config.toml
arch = "fnet"
num_classes = [7, 2]
patch_size = [2, 2]
width = 128
beta1 = 0.9
eps = 1e-08
epochs = 35.3
warmup_steps = 8000
weight_decay = 0.04
Rows from block 7, named by matrix and row number. Rows with one number belong to one neuron. Each number is 128 + 24 x the weight over its row's rms, rounded and kept within 0 to 255. All counts start at 0. Numbers have three digits each. After the name is the row's rms in percent of the matrix's.
# fc1: MLP up (model.blocks.7.mlp.fc1.weight, 384x128), inputs 0-127
# fc2: MLP down (model.blocks.7.mlp.fc2.weight, 128x384, transposed), outputs 0-127
fc1.292 103:090134120152128140104130152129110149154124106089164133129131123117129097109127102152123131097140125094136138083084148140155134123103151067147138135098156151125119120138129114133135102112153161130177130138094109131179166096106138142127135135135155108145095140107158157130125145168115125186126122113118195142136136115165167141105098161146173125163132153094062167105133112132108115130117
fc2.292 114:120138151138090140132135103164108123141114115137114078119112141152146136137160117101127144120123128140054132104123182158147124190097112118162142097118149106143153151075118126143139113092132149178092135108122110154128131142124122109167153140087187137125122159111061145157114136115147140138143123119102128110120121150135102156117109125080161122096131099173120153134137115096127103129163
fc1.296 099:118121142142121097136131140153094079148143089133144163117090107111107155148118125145103145140156165119131119103105110137153119140142124113183085123137190148129152116128148135134157165129132096108181135098147113163113129069166134110112139109152118157145079109096123141149108147110148085129131114154165115160133149179148094086117092114140156122092107143096149120142145109113103121132149
fc2.296 078:125111114135121145098121123086131153111103158161126149136092137107142097150138122107122103133122154078142125095113167097149187141151143160107121107152163063109206155170096113122142157135147107169122137167117121098127108180099113150123151123146093110112138116135097095119114157152166128101159175107124125124123096104108112116112111143143128140134103120122134126151137110150111155153118
fc1.297 099:115192134140102154136091109116097107136164138121118131150140120070143141116149107147127133108171134144112136086125139142077151100145109102156058129088127125087086085199128138146105122143139130140155151148134101159139107138163084108112114127123125104152127123106140125184144156143123120136103126132132185144117110157123130142100116156165136131153105147135121101141131104146139113107135
fc2.297 106:121157135140117097119137111120158151134111095107190164061113130117143172131089076150128160139121125085140125160126085151137124143177109145108136136167126099128120120127153114112140120138127118076148115137136130112143132105134146181133132162138114113130143100184194118108142115114072102104102121171142118180098124126148139114106134099140125132102146117127149114127143100129153160139122
fc1.298 104:121099118111123151153153123125127141100126140130131137156153138115127109110115126118176129157128146127114125108101130086116117151116104104164153088105126161113123099145142124111097133117190115148160151102101086146111115155161130130099145089116159112190074140124115136100180122115130101108107134171146113156134185097143164107132143147166128124159086155150119127112127133164164073138112
fc2.298 099:116163139124165168158111122115144144128111107128125175111140092079118140097110149136115133109164117112160134144114081101109148091143104166110134138191135111121110080183179112095123119127120127133169123108123142125129146085149137135110124163177130104169138126124165115095107110160128156137128127160119095139157103149158107100101150124110146091113082115111145100146141153125134126115092
fc1.300 107:132117087099118117135053132113101110108089105129147147105114131151151146113164125118149088169136160111131144132103135153107145114112141127142136110101161123149149142111183122149107090154137162163181140141104149124148165138124119084122151143118104118167094152096189130142109142122141111123113087141147160094138112138140105163139088101170126153130152112118089133109137126087110143144148
fc2.300 107:114161170089130119159144113167150105106160101137123112104153142138106122132111132112138151108094165114150121125128149134163111131125099127129159133117099134108136121080138159121140123092109136090160137120128156125131145096164180142169110124099151111135107137135084164141128081103141174142135099098078139094123146144169159135113140147095064126073152087148138152116118124160136111121144
fc1.301 090:134150165150104152168105167177117123168153151163121147150145156105146102129082074127141098159129140126085122104118124133138146115047141151128108128117119152131162161132123099117153146113126126115104157125112135135120146123134073100096130142106092133090090123120102086128150113133115129133145105141111169108139188122151113166163116144124127139127155119119130158114117136132121128187100
fc2.301 093:115130121166102122082171126124107164128109155122128129122132089138140132147145099108117141098139090153089129097150175099115122114120152092146127132154163129212132117122126142138109127144112122130137130123112129153134148138052123114091179136130152132154124119087141121139141117125125188130100192140169146124134131154109106156136108111098160142142105097134110132109141145093097109087134
fc1.302 102:137145128092140092140076118148137138122127147140152128145120077101169132104120133083126097107185160111153151119131166134137166116135133179153130139129135131115106125131155100137146167114151112124142111144131130126146097126138107116104160109197134126101088149095159116102158155093119135156077098107093153149133109111101132143149100122093124065102124148097127148134131145086152135144106
fc2.302 109:123152135133095102134155153166084117089155175133113088155123120139069111139125154198106126134116130172162099133124128094125100100123105133125098116145112140125115103138095129179114105148108111125106157126125142107115107101122124141123117075123107097115147102130118145170144143162118132111145151113117094132127102172131183107119179158129130163162081117143146103111139128169129133146134
fc1.303 096:126104085130122134127098100173133156167156165106173147142121160132128177122113134139141131120153116146136138111106079126135108132109106124185149112138148155153098131135124091115121099097133117123166110143119112120144135147133118154097133112125113166120107096110080111124082118121128120168121141089120138160102135140180115086180145115177186104170113123140109127101110120083144131119104
fc2.303 097:096152108119164070122133164150120140120128085112112127163128161115102094132137129141095143127152098105138094147178103124130103104082146145117144097166124156126140151145162161141126153137123112128127106069119158113144119092122147117152109129163114133117157088107125129090154128163141096061149129130165118117139132153157167101092156176120101120129124151090142162127137145141111130102118
fc1.304 109:138122130142117108114113152139117158133094094091133110125123094164159152134121139162131106133161132092118153100118117141143142092131127147187141105071123112110103127111138107153097139085146139153169124125117136158164192088148131165133148138128062104106073128099130098127122153143110123131140086117142167116133150129150079139101135139136117146144162166083107143121124137096125129123093
fc2.304 129:104144160133128160111124115137142127127130120144142110120153108148135138106141104114135147194087165130085157136107177147127103160126117127141127125128130141145131156125158139145144123083141157155076097091135120128130093192119123112149127115129153086128174149119141136107076112116145153162138132087092079126095116125129149105117085159120144075111165141174111113133128134103135079114136
fc1.305 096:123154131120126129113097127154126157155139096115143165147153117154113173083111114091138159136153121162130137113161147113104096120125126130137115103150121136080146119098162140151183113159137173107137145083098078129165170131109100137093139136088121148117064164116128140126126156130094090106108124158158158131134135105157159108111124108109155129129109101129112131135148099139181108166120
fc2.305 094:082126155159096127144104103105145165130112115104169112125150136150161143170134093100162092148104090133127132125126104086137093107158153107139136142138166116114137132153158135158137089119147143100145116102155139168126139092148133146087138157164146133155129137130123130150100082125099110149163126131150156098118132112078049116127126104153147133111120159117119165086110119125103092132112
fc1.306 084:137112132126064175147123174157122124095144101105151148126165112155118144081126106130115123140119148137148092148122117148084133140113116152109135104100102135126141169140145090119110127150109126128103149159137129129112154116110097176112107122124076170158154128182102131140115128112110138168115151144106109116096134167146135095106132134109141115145126120175108099143061152130168125183143
fc2.306 094:130136092098165117147109147099125129129135164136143104172143161076135091126138145140136073102165118144091154096128145136152161178094142135129094130116137121138133073160077123147106183118120122119133141137146166093167102120098128076127137139115153109123108148111083145136138119134176161125135132108142123129121083117124109129140140145152140154145119133090166133137153133111074150148130
fc1.307 099:144133116104088145146130130126137119158150141147133107102123119103118129130167132121153138117149131135097120133082150122125078149100150123182138101113119162127120144124173060170120157117147095102116150147105130138098113132121083122125128137115155120175157102147149126183133153088129109154105087145105170142110170143130095155108112144144124089114086170126130127151124106176140124119079
fc2.307 096:104116111126181073147174163135119112089152099124162170119149153108097078111125117131087099138151145101142103147173140169138126119121149107104166174111127118112125147140121150116119151117107114115120128128151104105109083142105134157114114127149114111074139106148142128086136111138157187105121167130139096141170123088142133107138139142126110116114092139102151120119142159170103155110120
fc1.308 094:147144135159148103087141139127090116169119138138095133111102138124089102124139134112185096136178095089144074132111080121134137159119159142123138102107132090139161180093098163157103150076160123171105136126134107120156118133129104135154129092122157136147161119127103104120156159125108128128146125102117148143100099112128134132148112152173168103115104149142096136112150117139153123148088
fc2.308 096:078126145131110138149135123120140150091120090144112138096142093107143153147129126122119167139093088120112151164148122146092082085143121110106128127145156103122090124136118096123114146133114170135153103119136159169122157099161177130103160142154147127133153162117160160109123075107126174172119133135101102131160139158118121088127140119102113141142148065112148141091098129100132089114148
fc1.309 105:124174143108144097110127146151148175157138126092127164131136111109129102093124128155167153144125070071145148154140138144117108112104167168130125105110142114104153150121126162115128112124134143143098120131131091161133116091132142079133099133153132180147127096129098077105181112108106097133114123110162132152154117162111124159154139165081135125113132155098079140117119146127152095130127
fc2.309 105:119187140148137151114107135149097166155121160140137102123147089118101127138108110145153128139135162131127182134109119148135124128117134167150119137166115148099132154140126138102112104099116176130129113157145116099144091171112144139146075124094109132092141116140117109162143119083129103152110082071115127126131121086132102128108086166118121133153190160130067137131141112138144123153158
fc1.310 101:123140141132121095152122168110143164115119141098128146145124116110083130103143114135099117106157173124144135116095128133083116122115138143142117091130198138114114116136161099167090117114148107121132167180077153138152115160099088128110125154168090112115091130137148123133129114142123089141141090146182182156149126154144157127138100139168115127103154140077121118098118115166122127143124
fc2.310 095:095118125141102137104157101095111147176138119136100168127135124107126126152131066158136130154103155181129133112131183100102133128124140150135129093132171154172151098145126134138158152155128137160152161143081130111140093103123098105137149147113142182136167134103128110152152139121128177128169125087119112099144105106128100126102082119140112110125081121148126118128164118086108143115126
fc1.311 099:101156072107138108128142141136087111114131107078188126124107089111150150117094100132124173158175129117124110116115157128150138147137104167119157082129150102117157121162152137143107107128157110099167127121132125146120125137161116096117146117182116155101139139141146127141125118142090089138136135092100140166118136171137126117076128140168123106177124130170092152135107100096151110130138
fc2.311 079:179120148112130120136162110077123119111127107142085152106097169111104141146131174090127145090114161094130134156121107132134121116112128151139148124116125105121149128108102151090142105102116169106132159121141120149075134130120185133128155150149133093147105130137095138113108188120127093121179154120115113126160138134153158165148152086073104158128107116161117099108130106164136151098134
fc1.312 102:113071112128137117140107108130192138118135071109111181127116139091138147097109121086150152143161125109116119111140106121150121128152143167156138106110138110117159117131110109136176126122120131115159112130113123160152133100170137135139122119168149164167127150123108115112162153132124114167120085129099116128136137152137123073099116107120143053127183164164132117129109134106157146093115
fc2.312 102:108108123137119114142143129114146118127095144121111131100157127136113127136111079084118159143118098115136100128166133137157106149172110131177127104132115132112152115155151159147105111092143093157154110104141125169100146139137171147130115158161128183080152114139108119125142095102113062120121139131158121191126141078094113136119111119124121153126089177131120160157121089115152084115140
fc1.313 103:129134158140079097143150104130107137142130130156160133123121117145109156112111122084163113142112126117138139091106133117085111138152111161147079094149144162082140117128124164132154096111139174083127123138088146141114145138116144112135120174126114163126143119134073113147136149153112087141149134125112168130132199156118108135134129114170118074171119143104103147110125127096115119183102
fc2.313 097:092120106135142093110116134114091091141120115141104102124126167099126106099182097114131101090105114110096105103127103134146129119083160098153140128120164106137152113127107124124113132143140108157119167143120122140122160110148153110152117174107189153158089171123134171132122134151145139152153120132108125148129106191134102139123092137126153162091092098137102128122094109132131167160177
fc1.314 097:136123087100116137157140116141166147128120116158187131144155100113133126123140136086137097119131121136082142113120128144102106110091159122118168129144161131143085173113144084160126153090120127121102101126116078133132116123133107100078107127136141118169119145105120118158110205133128156131106177121083160143129139135124093161081151134108140148125100119100136171124094140103147104133115
fc2.314 079:151148164115149136090145120133083163102129140136088143104142102135090136114129181144144142144120142129149097142132114110169158166129110146142104125155111118116124099110103106139110097197126071152112132136094175109124133134127129150171116107124103117105144116146165091113151107124166102129129135160141085123135095109134135123150127093140107117125115126149133038113158136166124155140127
fc1.315 095:139146102124139123111147132167129125103130130136191117171152137134162161134101137168146142114189144114119097142158116150082116156129110167155088108156141162166104142115134109150155114162099119136107126132096109132101131131096100088109171112128102145114084089096140121151163174110108116108125096145155146104114159104104143149106116099131112092129110114102145152177138148116099128117119
fc2.315 087:135093130118153134131145112072150149129129136096082182110123110121108102151127168113135139122084131117145113155150149060161110139123120145105138152144103110111179178124124104123116136107102143128098108155118142107126110179149148161161111096141157121135139178160124131093072121106155120107159151127120114159146100104133089143115106135138105181122107100126110142106128132158145125114151
fc1.316 099:113156118136148148152121107167118136133153074139127129154144105116121139127139088144149119144134131144117165153131116160095143091139116125129123107128153170128137129152171154144152082106148111106130137083134118096148129070112096104089183136105140105148109120124160129162106154163133108136061095137125158122067134086121116107128167159145162103141129126106135142097141149152157105152100
fc2.316 101:110106149122135104106082117116078123145114108131126094091124171132133098208156099141139108122102104105134135150131112129122122137166130140150155117148126098101122168124093122116077090170109111118104120180147110162070132112151143132139138130121114092135134135106165116147123109138139119085132148159130128154124097175104149114161144137168141147118182128119130139104098101111110154154139
fc1.317 097:075119119103133161118101134181098124174109150148106132172084132136119111153153085116145134091131122109171120143142132125152133144116124109108160124130121172121092127135103110131135112130161129151150158152106117135149131143131111111128169099134099128123131085078133108124208133116129126123080135106131130126110194141141140141144153146171143128147134124146055133133105103148107104154122
fc2.317 104:115125129147104147131148123116119158071168089145143113107128137145166149103123112102132141162154138128087148162121139097063123138160086109121128135129175110185139113130194127132134145098143159180128092091102131145131137108112129141087109135144131070130140128138172133123105134146118138128163137110151095132135120150148141114109098116140161099105094104164145135124128142083137096105114
fc1.318 095:146114111148117145143097117129163062144145108097131136111135144135118167143116133136103148114128123146116105144077107122137116192125099134161137095142127105108158098140138142122127148160131128110112131114109184150116152102149097138114160126120131160129102154132092102148139100098071088151133099142130122099162166184148124141152115126130172143156113117071135160152129131115084083115142
fc2.318 085:161116117133137164132142113111117181175099109125090144086128135113161192169133125145126151103125117095121129148125114153107155077142138149092114143121110114136096155144099174113124155144120143159135166139185116107138116130116111133131115132156155105143160083109131059129104101124159172095112142113142134120119117108106123135101114112114087122139091169156097106155106123130141159135122
fc1.319 104:134117109151122130138140178132158114115177160101114155122148141096113164137151134147123086144124137111144104143108074166120121103133116098115098151137190142109119152132140087121089148081118144109164141092088165111126127128175092111140129098107084136186145147095122115136131136109111101135137092172151121188163139164110099127114112118145107143117109110122143145117105131129154125139139
fc2.319 102:137190160119127199082120083119084156167142125147121137100112131142130149113173169141150108124126181127149148097144144064143127165123171183128138124140117120106166109119094154118104104158105134155123164104107163135136092141116123095135140162097140123115114121119099098146097136146127165127150123127120132111132118119115127131146092111157120117113091114127130104119136152107102102105116
fc1.320 100:121148155118103166137107157102107098127102155133070133107136086136159106106125135145185151105094145093121107123123090159088169146154144132136086131093167124125092174113119139117172143109138114127113090128109146151135133108134097120118147119146145119123116163104151132154162144141120134122107139143138114109096135178178116134143093149164157135098086137123140171160099134131165123095113
fc2.320 096:084175140108113110135114118084115148096155091137158140103144145126124127124137120091131117148176136092118108151128096156087121159113126115108153137141120097117133096161165140098085164140134124181156106099121153117169129108128157126122105161130125097148112148113117143113104117187125122108172111144140112161142119145148141105102084148146098118124126106101154148111180164153147131088091
fc1.321 101:087137142124090123137090133134113096173109123134144116141106141116115177145108065124101137130169113083097082172123117159157113171113141114113114120109141129144137147130130114147152115128147155144144140092100129158114121117116108110122157155135102141105140094097136167109150118132115160128103141137161137113176176135118102117146112191156131121137168128139153180141140089159095095152123
fc2.321 101:106121139121117161142163148131102153115152152142141130114109168145147115103108089178108117178142183137091155104137157128095127153114120175149108119090131102149135168122139110113146145170128148151058119125108139150116086091142076158101134113123113133142146100125112131138132106132111141144192146127117087130116081123132137112129092113138094108127112129146102137129095183152126129143117
fc1.322 100:106155127079097117088116126160147119188143123099121133151120145131151153118145093162115136135131121140105116105106121124126127134120127115141093115111108191071109147152144137132131123117151135132175118091144099115120119107162107129128150131109131163124132138144183134151149160122139095108098102177112134198095134150160109093096098113158144125122072170148116125146112097122151106156137
fc2.322 100:114139131086133113133099138130140118135086178141177147146120121064153147134104075132106148115134112109131108137108127158146160119110135134119127132150171130110111097165114129117157158147134128105157121144117177087143130149109114082130125172130078132106116116114194127123146131095117120146120107138126192197110130140140145131115111119151111147125124131125135116142134084121079163164115
fc1.323 097:136130122140145141137118124113134098113110111122134133167134093087141111086100135134152122133152098139158152123105122134112155087127139162140045116121148182104144122139148103118134161130145195138147124112137130119138111129117140150078118129116147144121129126089152100163131169116126137131113133121125135114123130107100119112107091141116153114173122102095059172176144091140192102117139
fc2.323 092:122080142085131104174127112164133122124150138103136134113106132150095127116107138125105162143154147151153134150136105138126078091155121153086172129160101145122127128063157135111130101123098095118114121185103124110112135110121125140135084146139156165133159119155109126088130152128133081130122125131122159103116135115143069113160153091101086132128158137089123143098151165143134163152151
fc1.324 088:131064144161144134119118109124092108195188117146133131139128167153116158114130109094118150157142135092138117176104153097108093128136102102127143116103095138078149133154168172131115125093126110161133085127118142184121144096144085118117123142151135130126103114137150146117141141126130095084162139137133160144116129108154107118151077140116155107117132146172117152128127133108112114124091
fc2.324 081:117143111164174097129125145135106181120140115099110111147142122112085148151118116145156072132133089148140148104143125153135159084102140111096098136129109133110149118155116130095127130114107108137133128116157159052143121152106127137101104133159137153156123144157122137189138046140145122141112141155138111136123093137144077145110125127102095161124157104096121132136139148157135146170135
fc1.325 095:127108105128117158165090120121130089108132105141124127108084150119162128121091133099157146120180178159116138104136162151116138120128102126131108118134123118182122092127130113131138162167150132146147101138109149185128149119131127127067197117137138129184122144098124105129104110133125149127128056130142144126167139156130111101105107119142184079127155123137117126128115111105163131108137
fc2.325 086:114136145119126124111115112127130131095136129106131117134125144136165120128163080143124059128147130107178133125138096107127148104118116130162127138121110145103138163198129151137123120098123092129085148126189129105129137133127117126144105122148147182080150088128149064132170150155123115129099161096143169112062128132105113145157143134119107129133104149084141105152121141121106149164116
fc1.326 094:115087150175152100160080098131154104150153118132104171140151158123167143138119112133146147153148135111123119128120138127144100125145147129139090144099134115107156112127134148146130130104137101130196074093101151167122112120161123114120131169158120127105122132113134107110109128139140059096147126103141162157161140116145109141153072146120156100101117137082107194120131115152144144120112
fc2.326 093:153138082128151133133139140100118131138103126105114105154148138112129125166152171133121052135143127122115133085109156120130163146107162114104083138134142126135170123165117109133131177106115157156114150155129124093150109127121098112119112134131152141135129134125089139175120124141161156134139131117179119116117070090117063139124108126094127162131120142080131135168124184134086126167135
fc1.327 105:122105114100136142107143108179102136145141094142101123113139083135144173072083128118120092140132073101127147132151136119150113126107141137167122104110148135100132133128186092119114125164181176130138108113086138107143174139121117137099129101135136105094083140116127136147110102170145131144123109149145165122129135113116137163116088145124126126185117161108142106157119124159129145176099
fc2.327 099:140117177153144120149142140087156167147126103140109130127128103172103116147138081153125133154078141158112151097140148135115098117157117134126149141131110153126125141083135148146169079085117140191127103129126120118085113166139125148134113101110115109160170163118133113156126120109124112115116129076115120117108121116124117137151172126116143150091147141183085092100131122111151083133174
fc1.328 092:122128120145151114105086104114158096145128121126110138149149104137156150134140127121141115128137160120140137101086137109140162132117157159150103125106118145081101102106144122151148153095126125120165092183074133110164126149174128076108148096161127122108145170091156078110131161123114103128117136114122161175102129151129166174168135135105123068095126155102129151122127118136147133119099
fc2.328 092:096175107146115091152129181107112103087157165155139072178130160157088066126131124154114066136158127172129119124117139121110112155112120125120108142146114109109139116153112126151092151126149154131119157125118152094157093104119110124121109103121134096105110119132129157173123091180154149101141123105146098126139116136127132126102114184115127159159105136112123114125146154139119121159119
fc1.329 105:106129130114120191138093163141104129127159129130097200177106114092128123133145095115150141120116135112103132156129105128083150071135122125140118113071134158141086118176151130138114132108197079166108163112130113136111134140163098145125121120163098116126093125113105137156148135158144137117102118154130137129121155150130162085133125110147152148139107139150135088127134131106140125110091
fc2.329 135:139171121165130155111094133108170108112102086137178127098132154113138140154119114124158101092153129111108117155135075149118124172139116120105128144184151087135108128128155126169136134130156150095178134097178125145138108117158143128102141149130145041107119091142140087126116104143140137092101108153160099136142128146105154139132137127137102118114091145118125113092128098116139135116121
fc1.330 109:135128110100087178127120123132142160148131078163115115112143148138124134117170119137146139141195109144111122152103149131092106149109123098181138091119146161161110126122161090156084149091157133120149149129096109149110126126134129142130170137170122132127148139152134137159186131088103135125108117147134130127089140155139090125119133141112097057157101127084121118132125102119112126100085
fc2.330 115:129143120130119108137145139150111140109155123161146104117148131102113099112121151114130116131162137125115144128154118113189125117109165138108181112134106106128164105108143139089127150111089147108094075134126128115134144107097155132093112126125192107082162110146123151092109164126175179114124147091126095127189133110131152107121139111106127079099123147116131145083146160157111146081125
fc1.331 109:085136106151124122120120159178124177120122136109126159161175136086131164124134094138152088120114083109144100164134111130111117112092125152107160129114154139110124161170157160155096118135172088130119138111124129108169127070098115109132127122106125124150120180107150152130131157132104108186098154166140118172098118095170134110116134128171146124139139137145112109153130102113115117131123
fc2.331 096:142117147146130150122115121121116117119122118124129083126120121143096139140125190104102141160116139131159113165106084099104051134177109128141139161166134121126129159080103142141114157124109117138098123109091125168092117111121115144099085126166139138117129116158142131124102133177167130118116159125146143134131111145051072121188124123127136118112144165131161112107130158136149122112127
fc1.332 101:113111131145100145171156152132135149082156142073130173090131117104114150116104106132122122166131119131156108103155121136134123132079149121120134120117163157136124127168127065136124086120178086094131125135138120123131153067166130103129121141195100129159126163117105112137160105125118139124139146101077110141126112120149080085165113144108142150131125148115122144142119117160148153146156
fc2.332 085:140150134121122172079142098142144139138113108147143132094189142161160110151149109132169152102127127137143110119211139100140125143149132135120132092130114082133156130124111134102154112176190154110132155104137139139129123107117131098150169138116134133121084092104148094119122174096147116134109055109157117153131122105126115141135099104115124152095126119113111080140149132125112128113136
fc1.333 091:117146133174177110088127127154097187177120120140091132118100144131135140113154112113149114133155111094157105154140077153130128164128153119157138133133120099122104115134150154122127148102144139156110155107141107124160123094117126127147177100129136140138152113150096136154112172112048121125106130105108162126141137127090102106087109160126163124103133134108088121103155121139169091162120
fc2.333 089:093129142133132158126141085106157153106106122104119129097127081076157136138110099136120177147135142113102117133177139110065101103143125113106127079135174142154111114136125086113154129147095111132126110187096126144109154119147154111101111133162121107162146150090120137120170117128144140146134168127130123135127148144138132111159165139127096154169112074119188126115135119096102136138130
fc1.334 108:097130142105128153132105145134133142118128112165133138142130131104167081147108104111136123177141134117085106127130134153118140092135126126118149104096125150103138135171123165142106085189116130133137123162060073152150157124133118103167098118112116105134136130105138153144148142089106112116094150137152136130167097166144144167115074123178113087124105127147114138150112139152144077148146
fc2.334 101:091156133121116140145129106143119137164126126128123103141059123044110181109134107118118155143136143086107136163113139126155167131156103118123160084125164127130152120110150180152139102101141157140102126087125155084147147153086157122114116148142151089089169122122168130113113135149138117129171130119107126140114130119117171114094127131117099119091150135147126153097141108120127107123097
fc1.335 091:135157125130167090129086091116147138091145121141143116134139128125180130124110132111113109111178141132157101090110130137132116118137156160141045130130148156117103103111198121159151166118139109122180099167119116119148120081160139109083142127144126101124104102103164091131105153164125085130097112134132136154121137125126132153146135133113161084104078125117114153136142131124117131128145
fc2.335 093:090141119089134101123150163130101129129134132163130081167111156124055083123125108161125067156132112117120125148104172113137133170110116136125158102115131115102158143147089132114087112139134137149073144136119110091138103128101109158136143097127114124117136119149110146153133124176174126120172147113141113124119090115146159100088143164155100139180111145108135137147154142141108111142131
fc1.337 092:140148096154156139133099151146104141121124126109139196123106127136138111099134123102181146140152081141096129122149121139098116122136159163130114128108140165116160131129110118147165152166146117162115147099127081122128100164147100161092112095102149140138112155131156175116096120123108099091158125112080153189111126128101164111136127141151152114112125124086108110118150125096157077155122
fc2.337 096:108140161102135138142087121125160083110104114151130136079141137129122130193152103140127125101122092095151136126163075148125095083131110137113130138141126102145109108128128124122100139167114141122162086107127159140124117073142151128119150157132150148159168118114112154100118126113144190164101091151102123080159157143129094121149166099144158114103152128095139133118097152104150116112120
fc1.338 104:104115095082139146098087120126109147134127082165125140156123141146142132134138112129170078120123119124157084165134119124073105144101134134116185091157142128083111136138123119148116128121123102173159105104119133129138123147187115086134115121121103120163168168129128127154131156141148133120130129139105123161149129134133116157088170160143098149125143128124071165141141068138146107106142
fc2.338 094:123123132128170135157124125126157087119097157096150145138126089118133151107128159154103161096185134111144142119123104109105098074140141118100121126160165092142108120129126092134158128129115135095129135153119128148105155100109127092104097100157158133117135085114154130106156160154125091091094141098180130118102176125115145163175176131106148087137154098100155130127139161136123131140112
fc1.339 102:139138134062143132159101122143133169143116132183147121174073138132119156105129137110134136132134131078117153145056092131135131112143117148123149117157129145137082124108164161143132131096151157105142135181099107117125121163135102136105135095165139124116144127118141118124125193094109124104103126163141158143168120178132125128121096125120116061142119126117110100110108121132115110131100
fc2.339 087:134136083137137164098106135168120137114071141128079110149113097126129116107145086132144129098058177135141103125138168141171131162101161165153148129129095101148183136132126118099130138138117117097114102107116156125135112121116134119146165140133153164118132136113076132132138077162130145139131179087119122125104133098126143149133079138124128141108114093152152152158138153154136136109108
fc1.340 091:116093112079142159116095132187134117096124161118145101164155113106113128114155101152120157141089128149155079102134116139154177135133161190144133085145158156115127137142130091131154117128096100120113166120152114150103114143127079121139143086116130142100107104099129129097162157175117104120085136132150128132140133168115150116119125117118170131155120141100135127112127128167097166139101
fc2.340 089:154167142150115117115155156134131157125135098149087156135121148150118134157170086154138090157083134099131121157128118118104104149112125111122131160068113141131116130107108163139130058131140168153087143113112126116079146153131149144146135153095086094120148108147105115112144171108099121125155133195136133112096128150143135141118165123148129148098092119151146089158098110117133109107119
fc1.341 098:134127117129093170113095137154131122140144130160108166105131127138128123101155126116163103118123115138119119129132134133113117148097101130096111094141142125090186136097183130128141097173134153104137113165092156120122138137091123080111164174155148130135126131124139086122137136205169136156154062135089141130154111100109129100115141137124163118126135145138099151093130144131105160162091
fc2.341 121:098151130131154091111145137112121127134138107107119102095177125128108118121137091129121130122097094118133130135151093153123104102123139150157125158132113122101112110108131130115084127114133128143131131122107160148107167105163177152149103084103159167138149174115128158134151041109132135095107116133130136158138101146153139114143129103092132155155164095118113138125111096112152137137220
fc1.342 103:084139094143143129137132182150145106112147110160154095163127133140176115141100089148132167141139119079094119152129092130105131108078157113129147122099168136132149152166150108132118111091157083128154106118138133129154135115179140125089119135149119126149129102132144132128138117173062091106147085115141098152087117138126119122096143148135131136158160139117139105152126129131189115135111
fc2.342 110:154103095148149119145105119120129111105135095116086094124159129174076137174140150129119096131080142164111142108137093093133100143131131139141137128125137143120171175103137124135106116098145113131118120117101087167114132114174135126148125117122191156164140136117111138155084127119096153121128123136149114137139095164075091149144092116119115133077124128165161144141089166139134092131152
fc1.343 097:116146138118078151150114147125160119180134137164102100153133162108135125135059085162140131145123142144098110143128112151140146140070100171133148096146127078141153183120116118110140161132127122131110153146109134136125123114163066081108146160119106139110148094123117117134157128161088134123141142128097154102153179132136109131151131154133143121118149121093103172130127130153102129164113
fc2.343 105:090100141173127126106150092115128123125121134096150144137141098142142143123117081095121132118148092128115150123128150129123097110148110095142137161150124123194121118141163133151098140113086116138147126098147115140129139131096092162082131114146147090156155106128179108097127123165083162113076178193129136114145137162114150148151133115090139136143105090130106146128109162093139112106130
fc1.344 106:100133083096145117102122148145112153102091098163132140138178177107093160111113117122150180123111130058112096115115135172146162123114108137137085107150134127137148111142170150158094115094113108171162167094085100131129170118128116068123098161147131147127143112143146133113117138094130130135123114125133149105165139137153138135139149143131141144109100154161121120094128115114143122156112
fc2.344 116:099182141131137104140111148122131137124121141119140131134142166121145109132114212115125164157108123118135090132091101101143122123111130169177127129103070127122086170149077135118131133126132153077123139115075137112145127136133129152142114191101118165120106129097202114122141072109131127115133114136117119140145144162119093132163129146136136113109154122133100096130103108131145145126143
fc1.345 106:112138112134146122144130184158135178112145107078117137108147116143160167098138085170092103106167114153137100078116152163127093130094135133154108102108131125113123137108150087152114095114144125104164135103100151153149180113108126149144152158118114129111103126123165150154118103151128128142101125097107189121108104127145141169097089148145157118149118152131117148127153142123129124129078
fc2.345 107:126125138119137109094133127138146142150126088119108136135133105132117155092144075082170138151092111146118153137163178184163149133138098140132162155149130104129119149094132149100165145092146131163133148083133138119116087168146118151171136142132137094096098143131074120151135112103152133143131103105127105145103098083152102125102089156133102109130119153155148143127138130130157097092167
fc1.346 112:121131132117131138158073163154163143151129124122171176139101107127108124142091116141110110171159101125097122154082136152092104091135163099126118131107124116089135130171125116156123124147099149099134097118125104150137138153130114091113107098126133109085159126105109107163153104096114121170129141158129125105156110140117138155130080158161158117119143162133133176187106119145149081139126
fc2.346 124:138104140129099153139087111124136138156139145124148170152089133100140172133135095106165127113135168125133151144112155164124149141168136095120133110127136094155066105105133142171144117145107110160085133135122177106138117158134090133087182106129117107085147142133084089161085105137172137153140138156113119111109130117126141113137112132151113117130099155114101160118109091109134166109094
fc1.347 099:132136135078135166134151141117162155162113151095115105143076158149201127140129103100147163098162139130149090091078121130131089138128146110137165118128114159115136107123168107153143122142115107109141162129104104159126162103121126162130140184126126123183131091114099111151127132138136118131153110134139108131136135131112120128133131121132118129105120146147137175134120088111142038111124
fc2.347 099:086133096175143100131135167148125102107120113115145130171123119136133154126140063156073102117123115089143097172111087183106126109139115128112090170108127126115095166172134141159146139113117144146102144099172136122130138146176106144125112078149083110085151110125132109115122115138109118125102137126131133161087153140129142119138170149097127130124157136144129129165130154145149146139098
fc1.348 090:118132122165105115124102140127120165103134102086160143144119094119117141088142113143113128125123123137173127127117142131102205169129170153115123089134135154094124152185145168124121125143121107142130116140143148169123151097103148114145146125122140141158103143097087107124131112116139130155125126138134129177094128157115103118111099161098141116125095132154137086128063158064132118178112
fc2.348 093:139137091136160147119162137137076159143119189097100141157114133094170133140129112121097122113153138158100159086144165116134141087111139137135111126124136127175136104135090121123115154100058136134125142152107117102154117124072096106119146174118141139174104163133107140139149118116135141158098160130121126101098105106141100151124144125123150160140158105095106136126155171134094150159136